{"encoder_arch": "vit", "model": "image captioner", "dataset": "simulated telescope pictures of galaxies", "train_examples": 195000, "image_size": 64, "crop_scale_min": 1, "horizontal_flip": false, "translate": 0.06, "tokenizer": "word", "vocab_size": 28, "encoder_norm": "rmsnorm", "encoder_norm_position": "pre", "encoder_activation": "gelu", "encoder_mlp_ratio": 4, "encoder_head_dim": 48, "encoder_fused_qkv": false, "encoder_bias": "all", "encoder_qk_norm": false, "encoder_parallel_block": false, "encoder_inner_norm": false, "encoder_moe": "top_k", "encoder_num_experts": 4, "encoder_moe_every": 2, "encoder_expert_mlp_ratio": 0.5, "encoder_experts_per_token": 2, "encoder_shared_expert": false, "encoder_patch_size": [8, 8], "encoder_conv_stem": false, "encoder_layers": 6, "encoder_width": 256, "encoder_positions": "rope", "fusion": "cross_attention", "decoder_width": 128, "decoder_layers": 6, "decoder_norm": "layernorm", "decoder_norm_position": "pre", "decoder_activation": "gelu", "decoder_mlp_ratio": 4, "decoder_head_dim": 64, "decoder_fused_qkv": true, "decoder_bias": "all", "decoder_qk_norm": false, "decoder_parallel_block": false, "decoder_inner_norm": false, "decoder_positions": "learned", "decoder_cross_attention_every": 1, "decoder_tie_embeddings": true, "residual_init": "none", "optimizer": "adamw", "lr": 0.0014, "beta1": 0.85, "beta2": 0.999, "eps": 1e-10, "grad_clip": 5.0, "ema_decay": 0.995, "steps": 12600, "batch_size": 128, "epochs": 8.3, "lr_schedule": "constant", "warmup_steps": 2520, "weight_decay": 0.3}
Rows from block 2 of the text decoder, named by matrix and row number. Rows with one number belong to one neuron. Each number is 128 + 24 x the weight over its row's rms, rounded and kept within 0 to 255. All counts start at 0. After the name is the row's rms in percent of the matrix's.
# fc1: MLP up (decoder.blocks.2.mlp.fc1.weight, 512x128), inputs 0-127
# fc2: MLP down (decoder.blocks.2.mlp.fc2.weight, 128x512, transposed), outputs 0-127
fc1.192 108 [141 163 168 123  87 111 142 106  97 115 119 128 134 126 102 108 147 148 119 148 152 113 150 135 152 126 138 105 151 159 143 143 128 115 103 155 107 113 120 165 103 151 135 128  95 103 122 120  90 147 153 140 147 145 136  78 131 127 166 131 145  96 145 143 105 123 119  98 162  88 133 134  60 119 127 117  77 151 143 149 134 121 143 108 138 152 138 109 110 106 142 107 134 109 121 156 165 138 154 101 165 148 129 106 138 124 107 109 115 170 170  60 134 147 103 140 155 108 136 107 122 114 139 136  73 173 182  97]
fc2.192 119 [109 183 169 132 126 157 129 127 150 127 143 102 137 119  92  73 162 135 155 141 119 176 129 156 131  91 137 135 142 139 143 123 134 125 133 107 151 119 125 160 109 157 136 134 131 126 124 105 104 139 158  96 134 169 149 105 112 106 160 102 134 139 131 121  91 119 121 119 158 122 110 106  97 106 114 106 164 109 164 180 160 132  92 121 130 135 149  71 119 149 132 145 127 145 159 120 104 148 175 108 137 111 127 132 135 171 127 161 140  89 160  80 122 129 110 100 113 107  98 149 105 100 168 127 158 116 153  68]
fc1.193 088 [101 161 144 127  81 108 148 119  68 106 127 131 136 134 118 117 113 131 128 138 144 131 147 134 122  92 122  84 168 155 137 156 131 124  74 170  88 101 131 141 120 159 135 116  73 116 120 123  62 143 148 113 139 144 135  85 142 135 127 146 130 119 117 149  95 133 109 110 141 101 152 140  91 142 142 129 135 156 146 146 139 119 120 121 141 146 122  95 120 121 135 147 111 124 129 145 192 143 136  85 160 178 106 127 143 123 136  84 146 140 164  97 122 141 139 127 154 174 117 140 157 110 121 117  72 138 167  85]
fc2.193 084 [135 137  98 163 153  88 161 132 133  99 118 142 161 157 130 112  91 132 113 161 143 114 157  89 112 182 149 104 140 142 110 171 140 152 119 143  92  97 139 114 135  88 115 155 142  91 137 127 137 129 102 144  86 118  77 139 114 127 147 148 125 106  77 179 105  97  91 137 149 142 165 119 137 177 119 134 126 163 127 124 146  98 130 107 180 155 121 157 142 104 100 126 155  91 115 117 138  99 112 121 135 115 140 118 119 107 143 121 146 161  91 105 127 138 154  89 149 113 164 130 120 160 150 136 132 146  87 116]
fc1.194 044 [113 145 143 118  77 133 147 113  69 102 129 126 118 128 126 105 119 101 148 146 129 158 131 148 122 108 155 121 165 141 142 162 148 127 122 138 141 142 139  71 122 150 118 130 105 152 131 107 114 155 142 114 173 116 150 121 106 148 121 110 118 127  87 156 160 107 135  73 102  92 187 123  90  97 121 128 125 114 132 132 148 138 114 152 136 125  79 116 125 128 112 156 136 129 130 143 149 110 134  82 153 122 103 176 122 166 103  88 173 168  87  87 129 176 149 161 147 118 106 133 138  79 125 128 125 153 129 109]
fc2.194 053 [ 94 146 147 123 134 115 125 132 110 148 129 152 109 130 139 162 117 169 109 114 109 111 106 132 138 124 111 126 110 103 171 127  61 101 101 182 159 141 145 156  82 125 159 109 119 152 125 159 125 154  93 101 125  71 126 120 166 158 119 133 153 124 136 118 137 144 116 123 114 167 140 158 115 150 154 115 108 136 170  96  92 114  66 137 144 123 121 114 186 143 160  97 108 149  97 149 118  61 109 119 136 151 123 118 185 121 145 127 114 169 153 109 132 101 108 126 124 131 148 127 145 132 119 124 118 112 136 137]
fc1.195 076 [132 156 126 131 109 114 134 132 174 148 111 116 117  97 120 113 105 121 133 101 125 119 142 134 174 125 117 123 101 142  77 107 120 125 135 158 132 149 136  97  93 170 193  77 171 138 158 138 176 105 140 158 116 112 142 160 123 117 127 112  72 137 156 134 143 155 146 127 133  94 112 179 150 123 100 126 116 160 142 111  95 113 104 148 116 131 134 143 130 122 127 105 131 121  71 125 150 104 135 142 115 134 120 140 117 140  99 120 142 152 146 197 144 135 159 160 106 150 115  97 172  98  94 117 173 112 116 106]
fc2.195 096 [142 108 115 130 101 105 138 118 104 112 133 160 157 129 143 150 113  96  82 140 173 146 132 149 103 103 153 111 156 151 137 141 148 113 111 118 111  83 100  85 160  72  74 141 116 106 140 122  84 119 136 132 177 157 117  94 140 127 131 148 137 118 124 115 147 127 134 107 128 112 139 137 113 127 126 163 107 136  64 150 144 157 164 122 124 128 108 154 113 108 152 128 124  82 157 144 195 152  96 102 149 159 161 110 116 108 147 114 137 122 141 140 160 137 111 150 168 112 157 109 151 118 129 134  92 173 144 106]
fc1.196 077 [151 160  97 184 119 115 141 136 131 119 105 137  93 127 122 121  82 151 141 141 117 141 141 101 130 143 136 131 152 131  98 125 106 164 197 159 133 148 143 141 128 159 162 126 169 132 103 148 144 129 111 153 144 105 124 145  75 130 123 114 114 117 126 164 147 102 123 130 117 124 171 161 122 147  75 122 146 158 122  99 135  77 102 139 144 120  94 129 129 104 108  79 187  99  98 104 113  89 144 116 114 129 111 154 133 164 116 127 170 157 120 130 116 118 165 137 136 158 127 130 111 112 133 138 175 104  78 118]
fc2.196 092 [113  94 110 125 133 135  95 143 169 150 113 145 128 121 151 149 103 129 114 135 122 169 118 150 112  98 108 134 119 110 122 118 156 127 153  73 132 134 114  83 156 103 101 128 157 122 117 107 122 115 137 122 161 140 125 159 128  94 133 145  93 167 171  95 164 160 154 144  76 146  89 138 155 124  88 142 131 112  80 118 100 169 140 116 107  69 115 129 132 117 147 126 129 135 153  98 131 138 109 163  95 103 165 116  99 109 144 168 103  86 120 149 146 113 128 138 123 106 140  92 143 129 139 164 141 149 119 190]
fc1.197 088 [130 162 139 113  63 106 160 126  82 103 116 120 131 145 100 111 135 144 143 145 141 134 164 153 141 120 132  90 151 147 134 140 119 135  82 167 100 118 142 152 107 164 136 130  86 128 104  95  83 161 150 134 117 130 139  90 142 127 146 134 139  88 119 151  93 143 116 116 143  82 147 130 106 136 149 106 127 146 152 139 135 123 140 104 130 158 139  89 120 122 145 161 115 144 114 140 188 138 161  96 153 179  97 130 154 131 120  84 129 143 160  84 109 137 122 124 129 135 115 153 125 101 127 135  73 137 185 102]
fc2.197 082 [145 146 137 156 134 122 199 100 109  94 125 131 156 133 101  84 137  92 127 146 145 117 156 108 138 151 170 105 151 152 121 140 141 133 122 141 127 107 150  76 136 115 106 157 116 117 132 134 132 145 114 136 118 129 100  87 110 122 142 126 149  76  90 158 111  79 115  87 141 105 174 105 109 132 103 130 119 132 129 164 156 116 144 108 164 145 137 178 127 121  94 160 161 109 135  97 129  95 152 109 140 121 143 152 146 163 105 154 160 171 142  66 144 165 139 122 138  98 128 147 116 117 142 147 118 154 119 107]
fc1.198 117 [115 189 135 138  95  86 126 109  89 121 119 131 143 135  97 115 130 147 121 142 142 127 172 107 112 117 117  85 140 139 128 146 122 137 116 195  67 104 147 144 115 144 150 112  77 125  89 138  74 153 149 108 128 136 130  95 131 124 139 164 135 122 114 155 107 123  84 115 136 124 145 129  91 146 140 104 127 160 156 141 124 115 123 107 175 143 125 109 138 125 126 132 132 128  93 124 173 129 149 107 174 185 119 140 157 134 118 103 155 139 128  54 129 146 131 127 144 145 122 131 127 116 144 122 102 151 160  83]
fc2.198 124 [181  87 147 121 135 124 122  85  97 126 145 112 151 114 108 104 141 105 103 141 174 124 141 115 137 151 169 132 116 161 127 131 174 110 104 102 126 112  97  72 164  92  88 147 120 121 142 142 130 142 155 132 152 160 130 106 146 120 147 146 132 134 136 145 145 117 156 109 139 111 132 104 106  97 100 149  76 120  69 148 141 157 171 122 155 129 154 163 112 103 119 132 118 112 140 130 138 132 139 117 143 124 163  99 100 113 103 156 132 140 105 103 174 154 119 170 134 101 153 112 121 153 105 104  81 185 132 129]
fc1.199 130 [134 124 141  85 141 146 144 120 165 159 134 118 119  87 121 122 139 113 143 104 142 118 128 136 181 112 121 156  98 142 120 111 122 108 166 115 168 184 132 103  99 131 159  87 155 147 162 158 172 124 144 152 146  82 148 149 122 122 110  99  92 132 166 120 183 126 167 117 102 130 126 155 127 100 107 128  96 105 126 107  92 138  99 157 118 124 138 152 119 134 122  81 137 128 102 133  89  91 116 154  94 123 135 147 108 138  88 129 118 165 109 162 147 136 127 163 107 119 123  92 165 105  99 128 177 142 129 139]
fc2.199 132 [123 175 111 143 106  89 171 106 129 116  92 185 120 144 133 136 100 130  89 149 143  99 152 139  99 142 133 100 142 156 100 173 131 150 137 180  93  72 128 111 153 102 125 128 124 105 105 117 105 116 130 120 103 143  99 101 122 139 145 183 130  95 102 141 117 139  97 118 155 130 144 129 140 144 121 146 119 171 114 122 124 107 162 101 139 159  84 143 127  96 125 140 176 111 114 118 159 155  83 106 149 164 146 143 145 116 142  98 156 110 155 133 147 119 129 100 183 151 163 114 127 121 155 148 117 128 116 129]
fc1.200 050 [107 139 137 106 122 109 126 104  78 103 133 109 132 125 121 107  78 133  98 144 155 145 138 118 119 127 118 113 135 174 151 183 128 125  98 127  97 109 126 146 163  99 144 100  74 132 149 125  90 196 173 119 145 127 135 131 119 141 164 166 119 161 101 171 151  92 109  91 124 161 128  96  95 128 159 167 117 134 111 110  94 132 119 114 132 102 124 106 129 111 108 128 110 141 158 129 155 128 145 102 157 148 137 141  93 136 162 100 137 123  93 115 137 138 159 127 167 124 126 119 170 109 149 115 102 177 134 106]
fc2.200 052 [146 127 100 138 144 120 170 143 138  98 108 103 160 130  97  76  98 117 142 153 143 141 151  99 134 180 157 144 142 132 102 154 139 159 127 125 133 101 164  89 131 118 114 138 145 138 120 107 153 142 109 155 110 124 105 154 113 101 148 116  86  97  89 173 127  95 118 129 110  88 180 115 129 151  86 119 125 140 126 112 156 110 125 115 172 122 140 139 132 116  94 120 146 117 137  86 113 110 151 119 120  90 130 164 115 172  93 175 155 188 116 110 115 163 161 125 122 102  97 151 107 136 143 141 134 133  94 116]
fc1.201 088 [147 141 150 119 122 129 154 129 153 115 115 124 147 145  97 114 166 159 137 140 142 116 144 170 137 126 154 117 133 147 131 140 128 117  85 119 137 114 107 160 116 127  93 144 123  96 132  87  89 132 135 151 108 144 140  74 149 104 172 111 143 107 148 106  90 163 130 140 175  90 102 117 151 127 145 113 125 147 126 134 132 133 158  99 101 149 148  76 130 119 175 136 119 112 136  97 131 154 153 136 111 139 137 106 147 118 116 143 105  82 188  88 132 109  82 106 151  81 150 153 104  99 127 156 100 142 183  89]
fc2.201 093 [131 120 144  93 109 138 171  86 103 111 137 123 126 101 126 107 184 100 162 122 164 133 141  97 136 165 126 104 143 182 121 152 147 139 126 129 114 134 115 116 144 140 106 154  66 148 147 142 125 156 176  97 122 146 146  92 147 136 138 132 124  97  90 155 107  97 105 120 134 125 151  82 119 114 152 141 133 104  97 176 157 152 137 104 148 166 143 139  99 142 112 160 141 143 129 127 120 147 149  96 161 138 116 114 115 137 113  84 143 146  69  85 162 148 113 134 130 140 101 166 142 117 124 116 117 162 156 100]
fc1.202 055 [143 106 138 135 104  79 143 106  91 132 116 147 143 141 132 149 133 152 108 132 123  87 136 135 126 168 105  88 145 130 125 164 123 133  82 134  77  85  80 134 120 139 147 115  98 114 174 152  90  89 120 143 108 146 106  89 137 129 155 159 136 114 148 119  98 169 119 125 174 105  89 160 151 150 102 139  79 166 130 114 107 119 146 111 129 143 119 109 152 118 157 151 132 108  96 113 161 163 115 144 156 184 150  95 140  90 144 108 101 123 142 133 149 116 147 113 139 147 153 132 147 150 119 130 111 137 124  84]
fc2.202 058 [107 164 133 177 116 109 129 135 140 121 127 146 146 100 120 123 100 112 101 128 145 111 151 107 115 135 145 125 151 151 120 148 114  91 132 178 139  89 135  84 131 115 123 133 163  76 120 129 142 125 125 128 161  82  91 130 114 134 108 132 110 111  84 143 153  92  91  92 119 130 175 142 119 135 118 147 125 151 125 117 131 109 106 152 145 114  93 152 144 123 103  77 152  85 124 119 155  35 106 108 132 146 156 133 152 129 132 134 167 158 117 129 140 127 164 148 183 126 153 104 162 109 146 131 141 151 123 109]
fc1.203 110 [139 182 153 137  70 115 152 111 118 114 111 116 140 145  91  85 161 147 119 147 157 118 163 112 139 123 147 117 160 167 127 134 127 136 142 140 135 118 127 171 137 170 116 146 116 110  98 107  81 150 154 158 166 129 145  58 119 114 160 138 141  87 128 140 120 119 134 119 143  84 150 139  70 113 108 116 108 153 113 121 143  98 141 102 132 159 135  93 103 102 143 110 131 111 122 131 135 134 170 109 130 162 131 141 134 141  99 104 139 155 159  77 144 128 127 154 151 100 127 130 118  95 137 139 112 177 157  95]
fc2.203 122 [184 101 147 103 148 153 109  98  81 109 151  95 139 110 113  92 148  96 144 127 161 175 122 140 137 120 127 133 122 149 131 105 162 137  89  92 121 140 116  93 130  90 116 124  86 154 149 140 132 162 156 112 159 172 142 140 149 102 130 124 135 149 150 159 134  99 144 106 115 116 106  82  89 113 119 124 107 110  98 171 146 151 113 105 154 120 159 152 100 136 115 152 102 144 164 159 124 151 163 131 140 113 141 113  97 152 109 134  99 147  93 101 132 171 114 140 100  90  98 145 133 149 120 108  98 156 152 141]
fc1.204 100 [124 144 141  88 149 126 157  86 132 127 114 144 134 101 116 126 128 143 113 132 141  84 151 133 176 128 124 109  93 151 103 124 138 109 143 180 122 170 120 151  98 112 222  95 105 113 150 185 179 106 153 141  96  91 141  99 119 127 103 130 121 129 173 136 138 154 143 116 125 128 114 130 150 112 123 116  90 142 113  99 101 123 123 136 145 136 119 162 131 110 131 106 154 123  79 125 127 123 106 156 122 158 114 117 123 106 117  86 129 149 147 147 146 115  96 129 138 178 161 116 157 131  99 162 114 116 138  92]
fc2.204 078 [ 88 128 124 117 113  71 131  85 122 129 115 153 113 131 114 118 117 147 121 125 144 107 139  97 116 179 109 107 117 181 107 181 110 120 113 156 110  90 119 119 174 129 130 120  94 117 132 139 101 154 149  85 102 121 103 116 161 176 134 170 139 130  61 137 142 152 100 123 145 143 140 105 144 122 175 150 107 148 117 100  91 123 140 101 138 127 116 131 134 113 139 133 135 145 113 125 152  87 123 114 142 182 140 112 129 126 128 126 155 107 121 127 173 125 120 132 178 154 165 152 173 109 154 141 111 172 111 122]
fc1.205 103 [139 154 142 152 112  97 171  57 118 118 114 152 124 150 124 127 120 138  74 140 125 111 138 133  96 140 126 110 135 136 122 156 147 148 126 157  90  78 101 145 141 126 143  90  86 106 137 147  85 167 129 116 104 156 124 108 122 135 154 172 143 115 113 154 121 137  94  99 158 144 117 110 121 134 111 108  95 150 127 151  91 119 138  94 185 147  90 130 141 102 132 146 152 113 103 107 118 166 122 105 172 144 146 130 135 113 151 103 123 121 134  73 167 147 136  95 141 120 163 119 115 167 172 146 113 143 120 107]
fc2.205 108 [103 143 133 169 104 104 119 156 136 120 125 138 152 101 120 132  91 122 125 121 136 144 132 130 121 109 142 126 171 136 133 141 105 107 122 136 154 119 167  76 137 131  94 123 153 102 131 119 121 133  94 167 190  92  89 142 101 122 129 103 110 128  99 120 168 105 109 105  97 100 154 152 136 145 123 168 137 149 135  96 123 104 104 143 112  93 106 131 150 130 126  94 133  91 143 123 167  45 108  99 107 139 154 151 131 149 147 156 163 133 144 139 132 139 177 164 175  99 137 111 156  96 142 124 154 156 121 108]
fc1.206 111 [138 178 158 123 137 140 145 116 132 106 118 121 160 117 102 117 135 140 136 160 144 124 164 170 147  99 151  98 119 144 109 120 140 115  78 189 114 143 129 157  75  97 189 111 123 104 128 124 136 115 154 141 108 112 151  65 116  90 134 126 136 134 162 139  84 152 126 132 165 114  96 113 135 126 137 104 126 164 138 123 122 121 136 122 131 160 131 100 143 112 159 130 126 123 117 119 189 138 128 146 145 165 107 122 149 106 116  88 140 106 164 125 118 116  97  91 144 135 136 126 138 104 123 143  94 118 166  59]
fc2.206 104 [132  93 138 110 151 144 127  73 100 158 157 121 146 113 104  97 157 101 145 131 160 126 153  85 133 168 133 125 109 180 141 119 153  85 125 103 132 126 100  94 153 129 103 134  94 131 137 170 149 138 150  89 142 153 140  86 154 133 110 151 121 135 106 135 148 100 122 107 118 151 131 101 115 106 136 126  88 100  75 168 145 165 119 135 162 118 151 160 128 151 106 134 107 129 141 122  86  98 158 135 141 119 146 114 132 128 107 149 147 144  86  90 175 152 111 152 116 126 141 163 158 131 107 120  99 171 146  96]
fc1.207 119 [160 155 111 145 111 129 159 126 162 116 101 131 102 140 113 109 112 140 141 129 120 117 142 148 151  95 156 132 138 145  92 118 110 136 189 153 154 160 158 156  96 177 159 124 152 125 112 135 143 120 121 182 103  90 145 128  85 136  87  79 121 108 160 128 121 141 159 151 125  79 155 138 145 133 116  96 139 144 116  94 134 101 143 138 119 162 117 102 105 114 143 112 150 115  87 114 122 111 132 130  95 132  90 171 140 136 106 117 146 130 155 186 120  90 120 119 125 152 117 144  97 111 105 158 158  81  96 120]
fc2.207 122 [139  80 119 101 151 137  97 119 130 148 124 147  96 113 172 161 133 119 121 144 147 146 111 160 131 122 101 148 113 132 122 130 141 112 139  94 128 123  89  89 156  73 115 128 110 128 138 129 137 114 147 111 152 154 131 127 145  98 122 164 120 156 175  99 162 158 156 140 110 157  87 125 143 111 109 157 118 114  74 125  82 153 136 124  91  90 122 144 109 123 154 118 131 138 152 136 135 164  98 170 127 128 165  94  97  71 144 119  92  98 103 164 156 113  98 144 133 137 143 104 156 169 113 152 110 149 137 163]
fc1.208 061 [111  93 145 113 122 120 113  98  68 124 150 114 136 111 132 116 119  94 125 114 144 137 131  80 138 139 117 120 140 141 140 166 148 121 114 108 110 129 123  83 160 133 130 106  86 136 178 168 124 148 149 114 158 119 121 140 126 164 107 142 122 162  82 160 161  80 122  82 107 148 156 101  99 103 143 174 109 108 128 140 120 136 111 138 166  98 111 163 124 140  91 144 122 123 162 149 143 112 127 111 142 122 123 132  97 134 135 109 136 139  77 150 157 180 188 146 143 143 113 132 178 128 138 105 114 173 115 119]
fc2.208 070 [ 75 161 130 129 139 107 121 124 107 150 126 139 101 132 140 145 100 169 124 118  99  91 100  97 143 147  92 112 114 116 160 124  66 109 110 189 129 137 132 160 129 138 183  97 122 131 131 165 149 149 103 115 107  88 102 120 142 163 112 147 156 130 101 121 131 127  87 124 134 161 140 142 127 151 166 114 109 144 170 103  93 102  80 145 139 122 127 113 179 150 128 106 128 146  92 144 115  67 111 144 135 150 121 125 186 127 148 115 128 169 158 114 133 106 133 111 137 154 149 136 146 122 151 129 134 102 128 117]
fc1.209 115 [144 165 161 114  90 126 139 118  99 103 136 113 151 140 110 104 149 149 124 171 146 133 151 150 128 134 150 117 146 135 152 144 148 125 102 153 118  99 100 175 107 130 115 157 125 112 114  96  99 136 137 135 128 171 150  64 137  98 178 155 139 110 127 144  91 132 115 124 172 105 125 125  57 127 123 108 104 135 143 144 161 137 145 118 141 162 144  95 129 109 146 120 107 112 133 139 153 145 166  90 182 138 120 104 131 129 121 107 142 158 142  56 122 134 107 114 146 101 137 118  96 126 144 119  87 158 157  94]
fc2.209 137 [135  99 159 114 143 173 122 112 108 135 136 111 133 113 117 116 164 112 158 129 151 174 115 171 145  72 136 117 143 164 154 100 137 108  99  98 146 155  98 118 126 122 116 138  93 112 162 130 107 141 155 113 165 156 151  95 139 103 136  96 146 140 188 102 116 131 155 105 122 117 101  81 112  94 116 128 144 110  95 170 135 146 137 109  90 108 142  89 107 149 155 135 116 130 186 132 134 154 158 139 113 130 152 104 104 129 126 162 100  91 144 129 136 127  97 139 134 108 115 151 149 109 119 128 112 143 174  73]
fc1.210 061 [ 94 103 125 105 144 142 114 158 164 164 133 121 135 123 124 133 127 165 165 108 116 118 125 138 171 111 112 144  76 117 131  93 108  88 139 137 168 144 129 136 106 150 135 122 183 132 138 121 202  95 124 114 133 118 139 138 155 123 131 108  94 143 173  91 142 165 151 143 120 128  77 175 151 131 118 118 149 111 142  77 116 172 115 150  90 112 145 113 156 144 120  99  89 151 125 115 128 109 124 167 105  99 153 112 129 120 126 153 131  97 144 164 135  95 119 143 100 133 134  92 166 104  99 113 149 129 146 135]
fc2.210 079 [125 149 120 114 108  95 193 105 117  89 110 150 145 128 116 111 110  91  94 156 184 125 169 141 123 135 161 109 146 193 108 154 142 124 126 165 103 100 131  74 137 100  99 148 103 113 118 124 116 126 168 142 136 136 130  78 130 131 142 149 111  85 110 150 136 124 141 104 137  93 148 140 119 116 110 139 104 160  87 120 144 131 157 106 139 148 113 157 103  85 135 122 162  96 110 124 165 138 117 107 146 165 123 142 117 132 106  84 154 150 152 128 154 140 120 144 164 136 145 120 159 101 114 147 111 162 120 100]
fc1.211 099 [144 143 112 180 120 121 132 145 132 127 105 137 112 123 123 129  82 144 144 142 117 142 135 100 130 133 137 141 162 126 114 132 108 133 199 137 143 135 132 128 141 170 130 130 163 121  98 120 139 121 104 164 179 114 119 141  70 119 132 115 102 113 119 135 160  97 126 123 110 115 169 178 119 140  61 129 157 154 133  93 136  89 101 155 128  93  90 122 138 112 103  66 195  92 125 104 107 105 139 121 113 118 134 150 130 162 124 134 167 152 122 123 115 123 166 157 154 140 130 121 116 107 134 137 172 122  95 123]
fc2.211 097 [124  78 116 104 138 124  93 134 138 135 139 133 164 107 145 143 110 120 109 121 146 166 128 131 129 103 108 132 117 123 140 120 152 115 117  94 138 132 122  57 162  98  79 130 123 132 143 115 121 124 143 110 172 149 130 135 156 106 140 143 108 157 149 107 177 148 163 130  71 129  93 142 122 115 116 159 121 106  83 128 108 176 121 108 116  65 133 149 125 130 134 117 105 135 159 118 140 135 113 144 112 105 168 105  96 111 138 168 101 119 109 143 167 137 123 147 121  96 125  99 151 125 118 153 111 205 129 176]
fc1.212 080 [131 123 132 109 100 134 136 172 160 116  97 114 122 129 104 127 124 159 158 137 130 143 144 148 168  84 128 109 141 145 110 113  87 109 107 136 149 152 147 161  94 177 150 120 160 125 127  89 151 113 136 170 128  98 137 114 116 105 128 101 125 115 171  92 105 166 159 138 126  92 106 175 150 137 138 129 160 151 144  70 115 114 144 152  83 128 145  91 113 123 156 107 107 150 129 123 170 126 136 157  96 157 117 142 153 133 111 116 105 111 169 177 114  96 130 125 122 142 104 129 143  83  97 148 149 118 172 115]
fc2.212 071 [116 110 113 101 124 102 153  99 115 119 136 141 126 128 142 127 112  77  96 147 174 146 154 121 127 169 119 135 126 158 118 168 132 123 116 130  99  86 122 105 133  78  89 155 104 120 124 138 117 151 168 102 126 165 122  95 146 148 120 169 132 115  69 157 137 108 131 109 139 140 148 124 114 118 146 146 102 131  93 182 137 138 132 103 159 136 131 180 100 109 131 131 141 124 131 143 155 126 114 107 163 162 119 119 128  95 137  89 154 186 106 112 164 162 111 127 139 150 120 127 175 174 122 151  99 155 114  93]
fc1.213 106 [153 176 142 104 105 135 153 139 180 119  96 120 119 142  80 107 153 165 138 145 138 118 163 138 153 112 148 131 132 159  97 110 103 109 164 176 154 143 140 169 103 163 148 132 158 118  84 107 135 124 148 143 118 110 161  86 112 105 142 120 135  98 155  99 108 162 159 156 157  99 117 157 138 115 121  94 129 161 110  95 120 107 152 128 112 165 149 102 102  94 158  93 128 136  73 104 137 149 148 144 110 157 115 148 163 120  88 109 119 135 146 117 128 102 101 122 120 114 124 135 106 103  94 154 135 129 145 104]
fc2.213 097 [124 104 135  88 145 140 113  86  86 137 144 115 110 114 134 114 138 102 140 145 164 159 132 131 130 148 106 150 117 154 130 141 142 129 110 120 113 125 112 110 123  85 129 132  81 171 121 150 123 161 166  83 136 167 150 110 171 135 102 167 128 145 138 151 127 120 161 131 121 165 112  96  90 107 161 120  97 122  95 169 134 159 107 115 145 127 151 143 105 134 131 146  97 164 131 170 123 144 151 132 164 140 124 113 112 111 113  89 113 162  68 109 144 154  87 143  93 141  82 147 170 169 106 112  93 139 136 133]
fc1.214 054 [138 116 111 139 129 130 113 161 195 167 112 133 122 118 121 134 133 157 153  87 120 129 122 120 138 126 112 146 115 123 102  90  87 119 177 125 164 139 129 145 103 179 133 124 175 125 103 133 152 103 113 161 136 120 132 146 134 120 139  95 101 122 169  95 141 151 142 152 127 114 106 193 153 148  76 116 160 144 130  94 112 114  96 140 104 113 142 109 135 128 144  60 132 122 115  96 111 117 147 151  82 131 148 134 150 133 123 163 124 113 168 180 121  88 131 146 112 153 126 114 130 119  88 136 164  99 115 123]
fc2.214 074 [142 120 104 125 114 116 169 113 147  90 114 160 146 126 130 118 124  92 100 150 174 141 175 161 115 127 169 128 139 179  84 156 179 143 146 119 120 101 120  81 146 108 101 149 122 120 111 104 114  99 168 145 142 150 136 101 113 104 143 139 100  96 149 135 146 142 152 123 104 101 115 141 145 102  93 142 117 138  67 145 143 143 169  94 126 129 100 160 100  71 136 151 166  96 128 110 151 181 105 119 133 132 137 139  90 110 126  83 139 115 124 140 150 135 127 135 147 123 135 107 137 122 111 161 109 161 123 116]
fc1.215 086 [143 156 121 170 101 123 168 152 149 117  98 124 114 131 122 114  85 137 156 126 114 139 137 155 149  92 152 117 166 139 127 133  91 132 137 154 155 152 146 110  78 170 152 129 161 115 129 111 142 125 117 191 137  85 127 121  96 119 129  86 122  93 150 129 123 109 127  97 133  93 166 166 123 142 110 121 157 161 157  94 145  94 114 155 106 138 108  91 123 124 133  99 149  99 111 122 152  88 140 119 109 137 111 152 145 151 110 121 144 143 186 151 110 106 146 132 147 130 116 127 144  68 125 145 183  99 145 109]
fc2.215 072 [109 110 130 110 127 133 116 108 106 123 177 105 147 104 129  92 116  63 104 139 176 160 139 127 116 126 133 143 133 181 141 126 167  94 113 102 142  98 110  83 149  93  68 134 109 132 141 138  98 139 170 101 168 164 144  94 140 123  95 139 112 157 108 129 154 102 130 132 100 144 129 124 101 108 154 156 106  96  77 185 165 152 127 122 134 109 155 157 121 149 136 148  96 119 166 153 148 112 116 118 141 136 128 118 108 119 140 129 138 138 119 125 156 156  98 150 123 105 113 130 173 140 136 131 114 165 143 107]
fc1.216 097 [157 168 133 126  88  96 173 116 169 134  95 141 107 135 116 118 114 156 102 125 122  97 138 172 163 116 135 114 119 141 108 113 112 131 140 183 133 154 142 141  73 174 168  95 141 108 138 131 132 133 129 149  87 106 143 112 124 131 137  96 127  93 165 126 107 162 145 123 158  81 129 156 131 130 114  91 100 175 129 111  94 114 148 124 119 179 130 115 114 103 152 116 145 118  51 117 133 131 138 123 117 148 102 145 136 125  97 114 111 149 173 147 162 121 100 121 114 150 141 112 111 106 107 164 141 106 128 113]
fc2.216 091 [117 131 107 139  94  94 178  96 120 106 116 160 116 174 132 138 126 123 120 111 117 133 114 124 125 127 140 112 157 152 160 171 100 106 126 142 151 108 145 143 153 150 112 131  79 107 134 171  97 144 109 154 119 109 119  72 117 163  88 133 168  69  85 119 152 109  99  94 142 132 169 120 128 127 157 133 105 138  97 113 153 122 160 151 131 145 103 121 117 138 129 143 129 106 140 139 125 119 121  96 148 176  79 143 143 145 151  85 161 132 139 125 152 113 106 113 171 160 136 169 131 108 146 166 125 116 132  86]
fc1.217 101 [165 157 114 125 102 120 160 113 160 114 113 132  86 151 130  95 110 140 122 126 103 106 143 146 136 101 157 134 127 153  86 121 111 144 182 154 147 137 155 166 100 178 152 136 141 129 116 134 133 140 111 162  85  91 141 130 110 150  84  96 130 107 140 137 115 145 147 163 144  99 154 125 167 137 142  91 122 137 110 107 143 118 156 120 130 172 128 110  88 106 148 135 132 126  86 122 122 134 125 113 115 130  87 173 140 120 120 112 138 126 152 208 136  91 115 111 116 148 123 146  86 143 115 154 146  81  83 120]
fc2.217 095 [160  81 133 113 161 153  99 130 148 138 117 130  92 116 151 147 138 123 146 140 133 160 118 177 135  96 124 158 121 129 119 101 129 133 155  82 153 135 108 131 124 110 136 129 126 133 132 122 129 108 144 131 155 149 141 141 125 128 146 126 121 169 196  74 144 176 177 127 112 119  75 139 164 106 102 140 134 114 113  99 103 143 134 129  88  96 127 116 108 116 146 136 138 135 157 118 124 167 106 173 107 103 151 130  95  93 145 143  71  81 142 175 136 100 119 135 100 125 130  95 129 156  96 170 139 111 142 150]